{
  "dataset": "gratings and oriented noise at many angles and scales",
  "encoder_norm": "batchnorm",
  "encoder_activation": "gelu",
  "encoder_kernel_size": 3,
  "encoder_stem": "single",
  "decoder_norm": "batchnorm",
  "decoder_activation": "relu",
  "decoder_widths": [48, 96, 192],
  "decoder_attention": false,
  "decoder_upsampling": "nearest_conv",
  "lr": 0.0047,
  "beta2": 0.999,
  "eps": 1e-08,
  "steps": 6800,
  "warmup_steps": 200
}
Rows from block 10 of the encoder of a small image denoising autoencoder, named by matrix and row number. Each number is 500 + 25 x the weight over its row's rms, rounded and kept within 0 to 999. All counts start at 0. Numbers have three digits each.
After each channel's rows are labels from the 100 images, of 14848, where the channel reaches its highest value: "responds to" is what is common among them; "patch colour" is the nearest of a few named colours to the mean colour under the peak. Only what is clearly more common there than usual is listed. The data: gratings and oriented noise at many angles and scales.
# c30: last pointwise conv (encoder.blocks.10.c3.0.weight, 208x208x1x1), inputs 0-103

c30.77:503500584500540502500503499507500499500501500499499500500500500500483516500501497499500473500497500501500491499500500475499496514500497505499498502499499502500517504502511498501557467508499537499500496490534488500501531501521474501558532571487485497497501501502487500525469499514504507492501538501524500499514535
responds to: dashes; very coarse
patch colour: black

c30.16:504500500500499513500504500500500520500500500500503528500500500508555501500501501510513532500560500501501525500500499502501500500500500500502500513500519512501524531500539510532554507521532540527511500478519456529483501499529500500530531519474443476501500512514488511525482507517515543526500534525525531534502549
responds to: dashes; very coarse
patch colour: black

c30.187:500500482500499500500496525500500500500506500500501498500500501500501499500498505513499498500562501500500500501500501526500512500500500498496501499501499500516499495522500516525497533500526512509513501506533497503494493501517534500528493498563503504508501516497507503499509509507505524518523482501500501516496483
responds to: dashes; very coarse
patch colour: black

c30.143:500499479500477518499495496502501499500500500500499505519500500509490496496503497515500479500499498513491515508500472489476498500500494501494508483500517499517504503500526500543491502512517544500515500491557504539501533501559490504571519522482503506508501501498494503523491503523521499498518506516505502566507512
responds to: dashes; very coarse
patch colour: black

c30.155:500500495500496511499501500500500500500500500542500551513500499513544500638510499503506567500687498503499511505499498502491498500500508500500502500500535624500502528499495499512527500498506511499506499505494505501501529499504491499474515506475453498498499497500498499498479499499518496498501521499498498510542537
responds to: dashes; very coarse
patch colour: black

c30.19:493500607488535470513578509488505513507496487501492500466498508491577524509495501466503518504494506457548462492514518619602511492503500495474489540487489519492501553494503497502500572501507507497497521586472523497515493520503527500431501455549572507553497506494516499500544502498509497509495476512494510504493488
responds to: coloured; dashes
patch colour: orange

c30.79:508497436491475491507503503507500502504506499501499498517498504506499501508496499508499464503502497489494480507496493487448505508496511496503502500499422427503484491499496490507484471504498479492507497459525555519502491500511489499476524524483490499462499509503474498520483504502514516496501510505512517502495490
responds to: dashes; very coarse
patch colour: black

c30.80:493512525512513457488495494501508492489496502494499501514505486510486487486497512503503491490531508452512415511494512488505496493498496507534499488505487502497505544510493499464501531522498532500509498545519523511582459498532445517481512510507488489476500521503550516494465509508511431506513503522523520499487510
responds to: dashes; very coarse
patch colour: black

c30.30:520508424520485489511491522499495500509524529523517516500510502493506508521490496509523497515513501484497510490517501504473509537517509501479515502508423454517506375564504512507464503510507489532507507423548444501469380481511621498497472542527440543463507489516497513506565465502512501499510518505503496506503414
responds to: coloured; square grating; kind: dashes
patch colour: cyan

c30.58:500499389500495502500499501499500500500500500500562498499499500500483499499500506608500497500502500502455543499500499499499506500500480498425558496500448454518509500500496515507500504500531521502507503472516494509460529500530515501560490446522454501499506526505498514500504500512502493518534499507504502534501493
responds to: dashes; very coarse
patch colour: black

c30.193:499499495500500507500502499500499499500499499500502499499500500501505499500499500502498500500503500504500509500499500498499501499499499499498500500500508500500500500500526503541536523500539544500499500507531500522503516500526503500547499544549484501498500525500498506516481500542514521558503507509500535529533531
responds to: dashes; very coarse
patch colour: black

c30.128:484494538493523535492522491500498501496491474496499492498496486504554489492476499501485522493488491511498548501494499506510504485494483491400498508494486497430501516476494492483501536483492478493498507463443479508494477491505516500466449446463470496513493491502481500489493507487497467487496507504500487516486578
responds to: coloured
patch colour: orange

c30.52:481496443480509452493510523485504503497493464504535474487481506486552497493469513531489491501494505442495511484482503568520526474478481487442521499502461472486490495544498500510482558503534494491492510497473453498447541496486536493469361454562524484560482512494500502497531497505488474535489427508506512509464441
responds to: dashes
patch colour: pink

c30.75:500498470500496504499493499500499500499499500500507498506498500500492496499499503515499488500501500505490506500500499495496501500500497497479508496500507499515500494495495502516496492500518501503518501523564501520500506500507499506574503465494497502482504515496500504501497520529503498513539495501505508511491496
responds to: dashes; very coarse
patch colour: black

c30.117:492491461493501457505501537485515513505505493513516484475481510488573502501490513516514509508507501462508500488500506613536532490495504489449501498481486472494483519495511512490508574498515513507505518517396443485409501511455526493444448426551519463524495509488528509493504475478507518518506437499487501485448450
responds to: square grating; stripes at 15 degrees
patch colour: white

c30.102:502501501502501498502501508502505500500505502500500503501501501502507502501500500501502536500502500488502509500501500510497501502500504509500500501501502502501505472505499500505492496503505496500501500500521500500502484500510555504511497514508472499498500500503503500498498500505501493500503511505502502506510500
responds to: dashes; very coarse
patch colour: black

c30.200:505500463503486503500481501500499500500502504501513511510503501501500496500503498583505485501506500500497510502504499491476504503501501500461537498505481502530509502504480502491499501505505501510514501498652502519505505498545502507738498425510499501497508508501514507500485502519504475508580501505507505524517509
responds to: dashes; very coarse
patch colour: black

c30.94:525508489507493503508514515521511518506511523520496486519506513543511527515490489493504491522508513508503493510511513533500497514510534518521512503510434492521492413525505509529493444513508478512512496409437475504459442489505534503488494524521416482435496499499497504501479499512532577498507494503506499502512483
responds to: square grating; dashes
patch colour: white

c30.119:505509678505565497522562476515510500512508501511477490497506524503484534525502473450498501515506513499513490503505533485529504516518507510493466561500432545481483518507494477466542499491463508501514496511485485495511502505478502510467514477522518491517500497502494511475485496481507410458516536495501494464530533
responds to: coloured; dashes; scale: coarse
patch colour: orange

c30.132:491492418468488422524506574521525515511544490500612494515492540538530502502492533572503474507557496416481497532502497513490524483497500534464588494499448460494488437527507496534452520501518513517516506496506425499418506495497530508502477506485441494476502510489509511500511499507529545513515479494489497499467408
responds to: coloured; very coarse; kind: square grating
patch colour: blue; purple

c30.186:515510487497504488514523516499495506513515507510490498498512513491507507518497505482508498508528510466495454497516509478412505515504519499602492500504444496521494357520485521538432418495509516514499502478598544496501456502509512499499481524532502493456503500500499494502512498506519495497494503501492487517464418
responds to: dashes; very coarse
patch colour: black

c30.190:550502495521494482525465528521510523523531537523471479497503522503505523529487490466533504518522500497495518497524505500465520535524523527494492519500410479535501421577515520533475445512506502529527510490361499508488468502520599513521502507523413520421512508518527520510500502509531540501523495509510507518500432
responds to: dashes; coarse
patch colour: pink; white

c30.151:500498490498491493498514498502501494498501500535490506513499496503495502524504496492500503499740497484500476508494499496482493499496507497539497487498471561504510580497485498505514515491498513502513499511498474515504493504526477506517516514475448491499498493493508507488472508497519487481514538499495495516542552
responds to: dashes; very coarse
patch colour: black

c30.140:501504511503546480513508514496503499509505499507500456465502507497516500510478497495497500507506511469547499493499517506523512502500511495489499510499453478488502509512500497532504517501528515497501509499543459495491485502523523504555500521602583450528498512513504504496499503506503483520501496513504508523510482
responds to: dashes; very coarse
patch colour: black

c30.114:506507461499486492502423510500505504503520511498488492502497503501494492500506507490508491501499507539530456500504500494478502507502502506535490489506545437552495492537591504543500472523493508525503503491604580492505448512497558497533545570504607606517526498496499508532537505501514624500513460492496496511502504
responds to: dashes
patch colour: black

c30.182:501506390500497518492550484522507497492500501487479509602512493525479498497511485496498465498580475491505474557502491482452491503461499508526497440501500497569497481550488507503476508507539476494517491469562552534516505490530488525499528493486435511507501499502476485572488505551508500506501497488505493497520540
responds to: dashes
patch colour: black

c30.204:524510597511545499505509503503502500502504515498473490500504502501455506505501488497500487500498503489537493499500497494497504516551504506502500519509416500484499471500495487481507426474460465498474484426497503480545482497471499490467546533507494569481479484498466489501495472500475495471466519473479467457531504
responds to: coloured
patch colour: orange

c30.61:520506552494493501503495502495486488500499503500495494501500505487426516503506488470496501498502507512476499498505501511514490508505496490466494527503450532499513435499508499533492459516506489494526498493487482524466549499490456514284441458503509496447506508488467514490455512525539512503530498518516514555494427
responds to: dashes; very coarse
patch colour: black

c30.5:500499485500498501500519500505502500500493482503576497503499500505494502499497501536492489500500501496470494506500499499499503494500502503500533485501508473504511526502487504500503499495506505501506507511498499505491552502506465503504467483488491486506503510501510504488466505502507469504504506501500500512507524
responds to: dashes; very coarse
patch colour: black

c30.41:502502464499483518512502465498491500510494501504545451518507513493453505504404502530464497503504501514473507480502506504492509504500491487485529471514334425511524448509488515489492443497514501530510502436592512500506459501510576500533494547513514542482517494497494500519549490526507496498521495500497485498498487
responds to: dashes; very coarse
patch colour: black

c30.49:499494498502492516494491496502507481498499500497498497499484497507449503496505496496489530496498496550432616502498480467491492499495501503519496494488521534499501509498561499507504519499497511496508501519497398517474504499500481501497508484449487490492497499500503502498490507499503497495503528499499500523505549
responds to: dashes; very coarse
patch colour: black

c30.131:502497456499494510500500497508509496501500499500504502518498501520476499502487504516496453501505499501502506512501498485480494501500504503487507494503510497516508490502511516499465488514521473513511503509502519520529503503512433510528527503499388508467501503485500505504470515518512623507513501504503498595520494
responds to: dashes; very coarse
patch colour: black

c30.3:508516607509616499535583528510511504514519503512501506500520518504557531528488498475499505517507519398543481501508527486508510505560526512476499556506460555513498509517490505506505508500499511502506501526504483498529473507504525501488485518527537483528502499503505509494492494499511488492513501504501500480507506
responds to: coloured; square grating
patch colour: orange

c30.115:512515492518504473505500537508509492506537514494470493494511502512489502504501483489505517505483530468499508502509499507490506510521508527480483537515445496537500450504516517506487444508500511512502503530556555500606485524507568504498505502587503556438538513527516517506596506513504474516505517506503503504514427
responds to: dashes; very coarse
patch colour: black

c30.192:503504540498503485502501500502495500501503500501500508503502502498482503502511500499503504501513504494500472504500503494513495503500499494507500503500513567500504584496613501510508501503499495503501496492506498502489505501531413501518503621504503540479500499496489499504494500501520531496502497500502501506545485
responds to: dashes; very coarse
patch colour: black

c30.149:500501490498490485499501501500500500500501499500503505502501499500524500499501500503502525500501502479490495500499500508501500500499500502499501493503522496501506502505487501500477511499507487500502502526532502501498483500553494503536476505507512498501503503503517501495495502506501480508519499504504504529515487
responds to: dashes; very coarse
patch colour: black

c30.62:506500487498487484501480502504499500501501504501500489530500499500463501503497500500502467500501501483478457501502500498451497506500505503506515508500428459515519353516497555519474431509502494504502502464542528502497429502507539501516512507524465564410504515498503500505501505532506520500502496501499499507469434
responds to: dashes; very coarse
patch colour: black

c30.24:481497520463502492494543470501489499487472448503561491518500497499491495470486516541483484499498498494441479505481541503525489491496469487431537497491377489467497564474484482484517511496513504484498518514415495525483530487511422496483498426446489445507493496490375493486452524508497461506495481512508501517504509
responds to: coloured; dashes
patch colour: red

c30.156:465500363488464495486444493502515494474495467489608516539504485548472448467490543623480464469532495453479498534478494457436500452474480504483601422520489468493492500490476490495491494503505488494495518499475500497526498487487529500494514516505519507514497498497523501504533500499485500495500504493493495472511537
responds to: coloured; scale: very coarse; dashes
patch colour: blue

c30.176:487507522476521449497542509463476481494485480506499436461501502464516505494483505492476501499485519482510444477489525535542520485491496475482490499507486497483500525495502492505507558503501518490499526558453500494467485511497494498415439443564567519515493507486523504482541491496507497511504430505503510501478440
responds to: coloured; dashes
patch colour: orange

c30.85:553506477517521477509512528497505515501548568584498508493500537498517516530536499499523486512581501462531475493526506495498490587525528513511494516498495498516496468538527529502496433499504538529530506440567471499486450496516478506490508564500502498435507498501519509486463504502553519503520485503499494502488460
responds to: dashes
patch colour: pink

c30.8:503501508502529521503535503506500499503500501503499498498500502502492502507501499499498497502499503511512481501509500492492498502513500501499497546500505501508499484508519499519602446539575508503500497494557489532502519502548479500541512510501453498495499529499491502529501499568506532504506513531526500521497549
responds to: dashes; very coarse
patch colour: black

c30.50:507495398505495449498442528505506522497503508560533499497489498502506496571499545520507496495631492427499474496526501493435511512495505589513534481494435497477469503523484500474435522466477501505497530526500505472499484497493497496490483486500497494453489482499547492450508483463496480483498457486463480499464451
responds to: coloured; square grating
patch colour: cyan

c30.171:524519466549499498541519505509500493525506520512486507550521541512511505524502503483509508528549506435523468520525520482432487532525528587585496499518445501550496431510480493493477414504576497505489508528632512517543495511539493504538499502501480492448499493513574493516500513554504479516494509517522498534503479
responds to: dashes
patch colour: black

c30.20:502490426511474493496488486495484487493488507469543477514482486477451495466472460547487483493471479492408530488509494496450538501503481479431552459489371424504514385508467504540494516507495507510504496407511464502486451476499528506508473494554475508490518499506436495506501486512491448503500509498504495494486464
responds to: coloured
patch colour: blue

c30.134:515507489502496491510521517504500511516511509517500465507507525500501516528482494496509489511531512500490491508511508518509498524505508501496502497501422488508500403531497503528477424498508489512505502471525507500486400482503648503484491504528413493459497498501504501509510494512507624499501507504502495503503402
responds to: square grating; stripes at 60 degrees
patch colour: white

c30.47:500502609501530485507555501500501500501501500501499499498501501500520514501500499494500507500501504465516477500500504499542500500501502500502497537501490507497501544501538499537504527500503509500500500514529502499504494500516507500507487526547501497518500501501503500499501500499500500501499496500501501527499499
responds to: dashes; very coarse
patch colour: black

c30.180:538520498521499502508490639518503516508513522523474512501518512556510517523510485469517502517526526504521503582526517508459500533546563534523478498522483513529502430557507512524484443519509479508511499484498485508507472512517532513467497530544459487438502507514506516517490503514524564504515505514513512510504443
responds to: dashes; very coarse
patch colour: black

c30.29:502505638501580485508547507503503505505504500502499544499506503503593501505505501485500508503502505478520448502500508509580501501501503502505500570501566666499503524465510498544498555503510507501501500523504498501511502501506507502505516511522499482500500502502504503506499501502501541512500508504503505514501491
responds to: dashes; very coarse
patch colour: black

c30.177:500499500500500507500500499501499499500499500500502500501499500502494500500500500502497497500499500508499508501500500497499498500500499499495501503500517505500500498500501500519512496502498502500500499491498492502499516501500486501498500495489481500501500500499485501500490501501502509496501501500500500501498514
responds to: dashes; very coarse
patch colour: black

c30.71:496499566496507470497524492498494491497494496500498459496497499494485502422500490497496466499323503500498417495495500494514496494495495497503495499500440390502511474517502498503518493506507507499517505515569551503501502507518526500543483520496560555496510528501502499495543522531502504532515481525500502501497498
responds to: dashes; very coarse
patch colour: black